Weights of a small encoder-decoder audio transcriber.
Model: 4.09M parameters, log mel input, encoder arch crnn, encoder norm batchnorm, encoder activation relu, encoder depths [1, 1, 1], encoder widths [128, 128, 128], encoder rnn lstm, decoder width 128, decoder layers 7, decoder norm layernorm, decoder activation gelu.
Training: adamw at rate 0.0031, batches of 64.
Rows from block 2 of the audio encoder of a small encoder-decoder audio transcriber, named by matrix and row number. Each number is 500 + 40 x the weight over its row's rms, rounded and kept within 0 to 999. All counts start at 0. Numbers have three digits each.
Before each channel's rows are labels from the 100 clips, of 14976, where the channel reaches its highest value: "top examples" is what is common among them. Only what is clearly more common there than usual is listed. The data: telephone keypad tones over noise or synthetic speech. In brackets: how many of the 100, against the usual share in percent.
# conv: width-5 conv, stride 2 (encoder.blocks.2.conv.weight, 128x128x5, each kernel summed), inputs 64-127

top examples: clipping (69 vs 7.8); white noise (66 vs 17.3)
conv.59:453488464443490442446550458526502512484557481507495483458519484482452487512462489432491467471473452492532473489466477509548439460501590458537451433488509467501439502426574493567481475504471465

top examples: key "4" (100 vs 26.7); mains hum (63 vs 17.8)
conv.65:436432427489484478454433505491472505512458472497511485525471448504461432471454510437509502475461510389518473458455467490469455439463471469437515461507514491522524492456425477397517434479549463

top examples: key "2" (98 vs 26.7); last key: 2 (33 vs 5.9)
conv.2:501464529498517537469423532528455464500493513497516493530500493500547513485438520511506480475419464549519522469469484451443516485509575463518483512497549457520524445474576504565521488471519532

top examples: key "4" (100 vs 26.7); first key: 4 (35 vs 6.2); last key: 4 (27 vs 6)
conv.9:481437488531528496470482527532442507542475522449535545531517406510517524455447535497553563462495497498432480520481449528511529441438521499501541479478538471532547522493520554475551459453570508

top examples: key "3" (62 vs 26.9); key "D" (57 vs 26.1); number of keys: 9 (34 vs 11.1)
conv.7:507515471463505426488477518443507530504487489489464412492467501433496453453502501507507459503487389467461487490471495495504433487473451496446527507358476554461505476451433527446475462510592497

top examples: key "8" (55 vs 27.1)
conv.43:526473539477556505472503519555465486502525508530513546538498544510535491526532602490488580541452548543571598523506512523578525510525531520535532550542529544522518534547569544558503509548529543

top examples: key "0" (80 vs 27.3)
conv.22:455454484471500447505536495528492490507554540516498531527529498471522487513514522512480593514482464490544488532490482506585419485497538442485602510511491531493560485504513500495477488569478535

top examples: key "7" (100 vs 26.9); first key: 7 (31 vs 5.9)
conv.103:610474476494551383464471502511542476437476464518557479468511476546549522495520458517477504439520471527421530498528545498529516538479455575502529499509524515493443514514477484537527539499499544

top examples: key "*" (91 vs 26.7); first key: * (27 vs 6.6)
conv.56:502465489457575478527502520615539535598523528432485569492572480489484540462411571453456569568522455538587495530511542548458515492535444532509503523469476484514510554501445494562493552555513497

top examples: key "2" (65 vs 26.7); key "0" (56 vs 27.3)
conv.108:461440536486519514493490508556555435483472517541551510546545499449508541537486498505506528481469462579530531503501477427453502522476549410548538452516555537494509406453570507527524535544472533

top examples: key "B" (77 vs 26.5); number of keys: 8 (29 vs 11.5); number of keys: 9 (27 vs 11.1)
conv.99:504490487512519529588517533563514475485523453494500525574541502505461536595459537416488481405564468487502463510518556473476556439540537547452555492500547548561478505440495511546500462546497431

top examples: key "A" (100 vs 26.5); last key: A (29 vs 6.1)
conv.105:469465395487506486498537497519504510522542449458477493429490448445401484463451477418506496479501530447492501508466502498580524439478564477502462452480493452461490488503503514495457473486536436

top examples: key "9" (97 vs 26.8); number of keys: 9 (27 vs 11.1); last key: 9 (26 vs 6.3)
conv.121:501492508457493518561527482543507509538507427517501508506428528515425464550501512448480508474579499535431474453558498546528498578518496545518502475517547520528495528494479488443553621509509482

top examples: key "A" (100 vs 26.5); last key: A (29 vs 6.1)
conv.110:561485513536530473479573473494474472505595463480436513478431529393477530421508523479538522536492503473510529450432469488538536469424514498499520526494450511459537464520555518515440432431543421

top examples: key "8" (83 vs 27.1)
conv.96:535538536533541439521550487507501499506529563462541464514515521569554541512490506578536504595540476501561490513544502523594470545527561516531573478501528480513531508515543515619505527489526532

top examples: number of keys: 9 (36 vs 11.1); number of keys: 8 (32 vs 11.5)
conv.55:504431518544514512505495525478461506474487526551493463504545482486522511542558515516454420516517543508510545576475494528504422466517486523536436541487503455509446506530405461442496475518506516

top examples: key "A" (65 vs 26.5); number of keys: 9 (30 vs 11.1)
conv.89:434338520534547510485495518463509490506520521579511513522527541506493500496522517478551516518519477507529537521522503490463497561557467441509508526484493496542545459533493482522530531598504468

top examples: key "C" (91 vs 26.4); last key: C (30 vs 6.3)
conv.0:543489458500495459488490460437417529448547485443457506469434522437467487441516514478461527527500467428541538477438498556523442458449460546451559512464455499460558542500510504474449405434520442

top examples: white noise (67 vs 17.3); clipping (49 vs 7.8)
conv.3:480474483463507444462514479493435533457566462465497464484509469468440463483466492438460476478415412482520474426463529502535458468492543462498496477467496487511505494455557503554495486464481456

top examples: key "5" (88 vs 27.1)
conv.6:509514644441478518541473510462476455522491485458520496534480499561518508478487538518522588511423495559503530490556463471505540520502509485516548543479508465479518464464506492534513536444518552

top examples: key "D" (91 vs 26.1); last key: D (25 vs 6.1)
conv.119:532510493516519504551501533471531528476540514520522475521532561530518517515515484514553510565521525505578513523512555543517547496494482522490649517542530530488545522535439524609494476545473550

top examples: key "#" (94 vs 26.5); last key: # (27 vs 6.5)
conv.94:466464483518478542523477528497521474432469559486481521572480536506521538485512491508470552499450518477605476524510466459503479539494453472472578489532504506513495480478458439407500506519485513

top examples: key "5" (70 vs 27.1); key "0" (56 vs 27.3)
conv.17:495517548484512532459503418512504469530351489512492546506504515557509450535460486527513505441533510521435451421549387505551493488478519486549520502516530535448559493476476509475493516564521528

top examples: key "5" (74 vs 27.1); first key: 5 (26 vs 6.3)
conv.49:517518534496477525483435505492441501517516480485532519529511461517535513497478572509469542510424539530502586461510520526443492492551529544512507508495513400540526551500528476465521497396463531

top examples: key "0" (100 vs 27.3)
conv.53:520499510536493486487487488475571513475469557553550517466589574537569565571518472547525547511532495553460541569535448512527534513506503544530537451478507502511523546515479537507528528557508557

top examples: key "D" (67 vs 26.1); key "*" (64 vs 26.7)
conv.78:511495540532498390447487506479478493513534497481512547581529486501481500476498507485536602531470451537475559515453508486496576492494533503493591514530526498518536502513547532574503438504503533

top examples: key "8" (96 vs 27.1)
conv.88:591517574521426482534586509449414491533563501438541515528558441487519540491524522523496507483526476564475542516517457569524485501479482600555526519490484364525487573535509492535523517451487519

top examples: key "0" (67 vs 27.3); key "*" (57 vs 26.7)
conv.41:428508449462487454445503497538501531499490503486524501497502487482451461478440513438441529420456419472488482514459478495546435419509560463526508459475545494505500523427507502483532430504476496

top examples: key "B" (78 vs 26.5); key "*" (59 vs 26.7); number of keys: 9 (39 vs 11.1); number of keys: 8 (34 vs 11.5)
conv.28:519529506489452496406391455414489526528493463504511489472493524506523522434443470483443522545498532460473551489554447528466516459522440534473482495519462508445507527495489484441497496513469538

top examples: key "4" (66 vs 26.7); key "B" (55 vs 26.5)
conv.1:535553501564513513565519539536498534505522525375531513512545481513527533568531530527540523499525470535497499519531553544540560526517455545528525518446519547528531544519409509482538545551583539

top examples: key "A" (99 vs 26.5); last key: A (28 vs 6.1)
conv.46:452415493489508479485539499519446533462473542578491487546514552544528503500512519506548455457495535501517570480501436461532498467553563412540498521521473494469516485483449478494488511558544492

top examples: key "7" (100 vs 26.9); first key: 7 (29 vs 5.9)
conv.124:520517516504528443427458513556466525502409578514554520523537528524555508500474548556507538518465486531461580502505501532476441448555515543522516537499548503522536555510501541481548442516527550

top examples: key "6" (80 vs 26.3)
conv.101:512549526468558514531497517543533505527519433514544492486466488477514486561586515528478522504447534554546502471496555507522547430513512521550490504526500562527480512513512506545518467499495541

top examples: key "9" (93 vs 26.8); number of keys: 8 (28 vs 11.5)
conv.71:521494552383495503497454464499471490515529447513381525502539514485488514540522528497504489533372487536492523466504535528471483525522471518528473451485413508428471538410486490464397520536496492

top examples: key "A" (100 vs 26.5); first key: A (27 vs 6.1); last key: A (26 vs 6.1)
conv.39:511480509513505516549494413444496484541529468474369503491418504468439519463491513464533500555525526430495489483522497487465537551439456486440541505480404513400524471502482523508396525435535394

top examples: key "D" (74 vs 26.1); number of keys: 8 (37 vs 11.5); number of keys: 9 (34 vs 11.1)
conv.40:488551500536475475523573527545538541532533474516534569517508525562499501518482529494435541522504523528501469461561551518592536499499559519579482481630520506544479548536487487532524508457381530

top examples: key "0" (100 vs 27.3); first key: 0 (30 vs 6.3); number of keys: 9 (27 vs 11.1)
conv.115:509493547527506433476399524542497483514433534518520552530512537535553502503496494530477525548349506521521528493563512492460454542511500507513526497535540508543518496427447501482540530499489554

top examples: key "D" (94 vs 26.1); last key: D (46 vs 6.1)
conv.4:525490475509503450547532490503479499470589541490476503497507477493488476458494512513476600428518447471474521503488488528509443508467478527451612479426469537499593528480559537534493511529504460

top examples: key "9" (54 vs 26.8); key "6" (53 vs 26.3); number of keys: 9 (40 vs 11.1)
conv.104:496528515430475475486428446433464514467438474480438500538510534496489481506441479497509527481410471536514478483516467525440496534482514522534526401492462464422476518390463480402464537491518502

top examples: key "3" (77 vs 26.9)
conv.47:499494493540543495549516503523521509466597488527546505481545580521486597530508557509531533555544520533524456551553476505472523568503508524515595403515516537555526514523499561537527586539491518

top examples: key "0" (82 vs 27.3)
conv.117:528449546538467476514558515497474532492520518518547504544555508494524521508542483525525597567511456551518520539509508550512547562463529519547615513534561513513544516536539519539518520543525540

top examples: key "D" (87 vs 26.1); last key: D (29 vs 6.1); number of keys: 9 (28 vs 11.1)
conv.107:538489507504493456438551505482469524512422511492547507541519493523535514449518492534537561583528428540445553511434473505483535427484543526524544546536517515477500520514539538482496385482465529

top examples: key "5" (60 vs 27.1); number of keys: 9 (29 vs 11.1)
conv.98:598446518528513500500507526503509464481556499484460471520460520474523517432469468533546453549481483488556553502469519517452528529456468530452504467461500500493511485464535471557487504507554507

top examples: key "D" (70 vs 26.1)
conv.62:419377516520475546511504529538556476554481513547538532504544492488531531524535491519439533484524492543490494520511521454500491556483506409543498518518506530517511448509488503433531561550368512

top examples: key "7" (69 vs 26.9)
conv.68:542509562534528488467525525521512514510504582547525502570596484527581514498561546562491527602524514581511521505445431545565470500502470540523554575534534493569540533549492496483538421523475558

top examples: clipping (77 vs 7.8); white noise (63 vs 17.3)
conv.26:498535514448416531516565492494490470510481468472502528479488520487452451482504522470495451465464498500532462430498476465618530474446637474589486445536527459491466473474534498556488480470474490

top examples: key "2" (78 vs 26.7); last key: 2 (26 vs 5.9)
conv.70:449505544518502510521512537495533458468518541616529485548530520547539522532515560543529505524495517522500514524518552421480492545537514422507610523491524483511552422494518508572508526482469524

top examples: key "#" (62 vs 26.5); key "D" (61 vs 26.1)
conv.86:428390451560477497494520536544547468496524512550567468520404522481470495513497525435499516500522509437512448497510503432498489549492530425438517504504559544540532412508513463534543554545414443

top examples: key "A" (62 vs 26.5)
conv.15:508462502514460435456549465523494472443619506538475476449525473417502544519495473504535527468454455526525555448417462483521493480460507484506516426487474480537517471459605487543451451523578485

top examples: key "#" (68 vs 26.5); number of keys: 9 (40 vs 11.1); number of keys: 8 (28 vs 11.5)
conv.116:460520533494546449452498499535495532506461482494506512549508548531515493517502513491489533465515551538546436413560474487486465499482521459538537511657540487531534505530473510548470486474463521

top examples: key "8" (68 vs 27.1); number of keys: 9 (36 vs 11.1)
conv.91:517560564483544490597552487530545488548507533532493479492587522525543544505509503525504520547574485579511467522526513506498449576538490518509571587468504494509539495543516516556495538537494538

top examples: key "#" (88 vs 26.5)
conv.100:465513482447552528502496528546557531481549467532555480516538496501467460520482498453474538432485493528541498503469447529493481489534543532515513509463531529536441564470589506584540503527506497

top examples: key "4" (99 vs 26.7); last key: 4 (29 vs 6)
conv.10:540523558443544487455479500513525515520407463410500451499435450478520374507427453492474531467485457536526504477499471484467537453518494560499515513433498501463542515461554488487508480498490551

top examples: key "9" (100 vs 26.8); last key: 9 (32 vs 6.3)
conv.109:516525523424485472523569450460490484492544476556413488493528532473494506544547494525403480515507495539459518464525535503544370534515536522549504488462436486405489516497518526487382530500397490

top examples: key "D" (68 vs 26.1); key "2" (60 vs 26.7); number of keys: 8 (29 vs 11.5)
conv.16:430510482416444568514524542507450523563478447460532540566516466516499487527549542529443548403510522503408442504496506488521515443517496492511468474600499544500526498480474504480536548515503537

top examples: key "9" (81 vs 26.8); last key: 9 (31 vs 6.3)
conv.126:485569476476493521546558461424505508517560409493438505461434496513429469529502500473438522472532527431515451522556523531585499564539548501490497489461426499420484524514503491443427585520407426

top examples: key "7" (89 vs 26.9); number of keys: 9 (32 vs 11.1)
conv.127:527548446536533439484496546486469509478485514511513533486463554457503476514514597489466463508504485440485543479498535529495367512556476534464498540458514543543480528513427527440540494514502474

top examples: key "#" (97 vs 26.5); speech (67 vs 35.5); first key: # (27 vs 6.2)
conv.112:433504478426492492472410504512523492540439496508449512505514495485490479525489517488453504473445477483497473468510507464469458491530431458488471476514452515484467489444364505393476511516504496

top examples: key "3" (64 vs 26.9); key "A" (53 vs 26.5)
conv.95:539539486514599472490508553459467498479523517402525501466528544465477506534494525486512519570506436571501536505479495515420517527513472530498539513468503581506499504489583535568516524518441509

top examples: key "3" (96 vs 26.9); last key: 3 (25 vs 6.6)
conv.50:497513544424478538563516379519487467508533509434349493521505441494508518488483505507525515496494480538499499459507472484476532523499521467540497500497430450411491468494532518543369526407529485

top examples: clipping (68 vs 7.8); white noise (63 vs 17.3); pink noise (37 vs 17.4)
conv.76:496471530527517493486559511525518461481592528488525517503534494511492504517514453485513492487535481556525532477438466498550471516451569503537502493512522492537462492488653503611504533520488497

top examples: key "4" (88 vs 26.7); first key: 4 (31 vs 6.2)
conv.27:546525477512496474535495533512541527468550552495522492482556552520512520495476545492543578598522501537504516528482517547488534536531461537502667496487501520517532565517517508562521471524529542

top examples: key "2" (57 vs 26.7); key "A" (54 vs 26.5)
conv.82:541503503522479565481464479492520523449519477374549520463509493464493505543515511477630513495522516521475493483511509526454630538412504501542525496508528498491500511513562507566539511487591509

top examples: key "A" (63 vs 26.5); clipping (46 vs 7.8)
conv.63:501483484511530499502591537499533476527593527484484494455556467488475508496480479459470487492527466536499509511425478489521471482479556488516475481467480470546458478471638515634465504494477469

top examples: key "7" (99 vs 26.9); first key: 7 (28 vs 5.9)
conv.64:591527516532526432499489553387391503437434549442548511489522548530555517510483542554483472467526477516473541518533504524483443536509497564518528503497557478526491537516435537499547500451472546

top examples: speech (75 vs 35.5); key "1" (61 vs 26.5); number of keys: 9 (31 vs 11.1)
conv.21:466489472475504493462379504517520498542443501504467522515485490491500483494475507502478501502438506460505489462492483491461501486506391483464471473510474537493499490445371511402490502512533499

top examples: key "*" (100 vs 26.7); first key: * (30 vs 6.6); last key: * (28 vs 5.9)
conv.66:498530463519538486440502510492494480526440533488545498529486561461527506441480524534476502570462473485469523472513512456525437518482552471513549501452533534494562450424505556476536497481543511

top examples: key "0" (96 vs 27.3); last key: 0 (25 vs 6.3)
conv.75:408414505487483486453492538570537472485485546577530508571519520499530512518449510524514545454461514523471517548515500425461425521526550414509544473491545521504537432464480494455518537565530548

top examples: speech (79 vs 35.5)
conv.73:494481468527514473513519482509463518485582555456473520478499509508501498479457530523515585443476450487475492496514485539519483485474505495478623462435449506503572521473565548550484472510504498

top examples: key "D" (100 vs 26.1); last key: D (30 vs 6.1)
conv.52:519555451513504477462531554478501527521505457514534531472399521447451405483538516436504475498510497421503512478470561495550482478513547506493478589523519540537482521541483483529532452530516462

top examples: key "D" (98 vs 26.1); last key: D (30 vs 6.1); first key: D (26 vs 6.2)
conv.25:498447465539520510463490556526478518487502518486523496471494518416497531500501498484554482475493450515506507506495488478473568521473405486460513518499516684533478463511495488481543518636600476

top examples: key "8" (85 vs 27.1); first key: 8 (31 vs 6.2)
conv.111:443577485514517538518485550565466522530529539531504574544552486528547497552537528516491619496431539520576535528517551519541514501563520500548502599546497536532530535563472523473490525510504555

top examples: key "3" (60 vs 26.9); number of keys: 9 (34 vs 11.1); number of keys: 8 (32 vs 11.5)
conv.77:438489502475524523537515498519506558530443484534531523537493449536511483483495562514493512442482515530534511555497539562515497444528535487524491522478538512534482546502559571571501511560502522

top examples: key "A" (84 vs 26.5)
conv.125:513502491526551518498534527453499472481560543463520509490498544497518499541504544508531550513519484539564556495477480501483549530462485504487581502527517552530533497504618538574518506554507524

top examples: key "D" (69 vs 26.1); key "#" (53 vs 26.5)
conv.54:502523514548492401503537551494470535519534513527557473468521526488518510509540459501481531485514461525537490550523559520496548540506425541501512528409529493539510531540465506488540556517435532

top examples: key "C" (84 vs 26.4); first key: C (30 vs 6.7)
conv.33:491535432524474475506563525449478480485558482498523490483441488419447435477547535461428492454522499404492516482433529486586404464486529496478523559427516498543526491537500514484523415476433422

top examples: key "3" (64 vs 26.9)
conv.87:493526513466473518528469518440476538463485464462485430475462479547466447481474475469485486519516490501479498493535493474411458493531500480495476493392490459513498486471521467490490504450451490

top examples: key "9" (94 vs 26.8); last key: 9 (27 vs 6.3); first key: 9 (25 vs 6.4)
conv.23:529523547445488496525510463481528512515480449549481512492532494543497476534484525505488529521520520515447496472564511516486517580527496517520510432500489495477511523479492478462493665519492522

top examples: key "#" (59 vs 26.5); key "9" (54 vs 26.8); number of keys: 9 (37 vs 11.1)
conv.5:542535493482519478446510497510442513505537471502453506453387530467485435476511514509529445514450523414477488396460488480507559491484456505432459451536479545483534472488534613519486437515551483

top examples: key "8" (99 vs 27.1); last key: 8 (33 vs 6.3); first key: 8 (29 vs 6.2)
conv.81:529501531498526428442517488491469508541500541485513538497548530488527528508473504542502562537488428558517558525476475515541441487505541523547551491474503500495539509459564524524489462508432529

top examples: key "6" (71 vs 26.3); number of keys: 8 (32 vs 11.5); number of keys: 7 (29 vs 11.5)
conv.80:463565538454523549545536498601562576568518467544510540483520451544487447527497551461506525415522544509501410463538539483526541463515484509498487552530532516539539546513531485569510531498505501

top examples: key "1" (74 vs 26.5); key "2" (57 vs 26.7)
conv.35:501465525558539543513540545515545467491468556565538502490571484518554545476513494552547483494562494562432502571451452475511512435486483480548484563516555532537473477571520516517554410520546555

top examples: key "A" (62 vs 26.5); key "B" (54 vs 26.5)
conv.32:446496502464452487436465504553444525510498489430473478468597452506459487517480532445462591475448486519516489485522521478456483468554506451528462482488458488479482494487531451512474467479499491

top examples: key "#" (86 vs 26.5); first key: # (27 vs 6.2)
conv.29:498529516429507470464452487519498474525517468525481541489544566470497534634535521500507524577379494540523520452529522522513498513566507499511500467492464503465521510432500507481446511523491500

top examples: speech (64 vs 35.5); key "*" (62 vs 26.7)
conv.92:518508506496514478465480533459548509481464504477486436441491493489521521478491453517495421493535449493438523510485489480461484441490420513477403501451479525511443469497467535451503451498523494

top examples: key "8" (84 vs 27.1)
conv.93:535545554496488500604522523467564537478539537546550449484510541588523509537501422540499533537540518519561526552565534522522526514552531538501539499532540504514509526541533484641518501499469557

top examples: key "1" (56 vs 26.5)
conv.102:460468468491477465468529462478476503441577494464510459520484479502453482494444487452475512430477426462499510452455468468544450435483538427497536443468504486500516465437547486536490446490479473

top examples: key "4" (71 vs 26.7)
conv.48:551448497558503467513517494451541469415553558504486406491469556496534526480503437546480453530536460480576565508475466508493434557461497525462522438479508517507516458477543489577484488516532522

top examples: key "#" (61 vs 26.5)
conv.42:467468497522544479521518519537554508522537520554548540556394514527530437503489559486478524522481554416552513515581537500558482577553502476419494514559532528536485494505544496518523601541538482

top examples: key "4" (75 vs 26.7)
conv.30:463512443505518517500453542523507542523445488517547558541470479543458377517463558441459544466424545408549492492532533527443435511552512508440484492538543476549496533452504494450540555499507468

top examples: key "4" (100 vs 26.7); last key: 4 (31 vs 6); first key: 4 (31 vs 6.2)
conv.123:494496435538503516477476526528475498501418491493612476524454508532497469439401491499555526471474548482478497490484516491519549487487583506503504477494616480556540509502499485482602526489554503

top examples: key "1" (89 vs 26.5); first key: 1 (26 vs 6.1)
conv.83:420389460469473494470440471500476513540461478474495522523487401510469462485460488477498541491468502450502455475484447479477491447430478463469500446528488479494496484470451492426493470486551486

top examples: key "2" (65 vs 26.7); key "3" (56 vs 26.9); number of keys: 9 (37 vs 11.1); number of keys: 8 (31 vs 11.5)
conv.114:519514465546435449458526555417554517413423494541499445496519493548511511479478460517563495439543468521558422512476502510464531487483453534484466509548487486507501507563500425472475476535589506

top examples: white noise (48 vs 17.3); clipping (38 vs 7.8)
conv.20:514481534555553461506504518504519467505555541510517543481538504443509545496507468495516519560513463584512558511474470503458479537459510522512527503464515535531509494484655524608520534541503536

top examples: white noise (48 vs 17.3)
conv.79:482463481460464429471535425500478508458560503482526476535481494493443462481468497443477518456462423465502516473485467504538432465483559477522560422473535497465518488423548505539485451470500479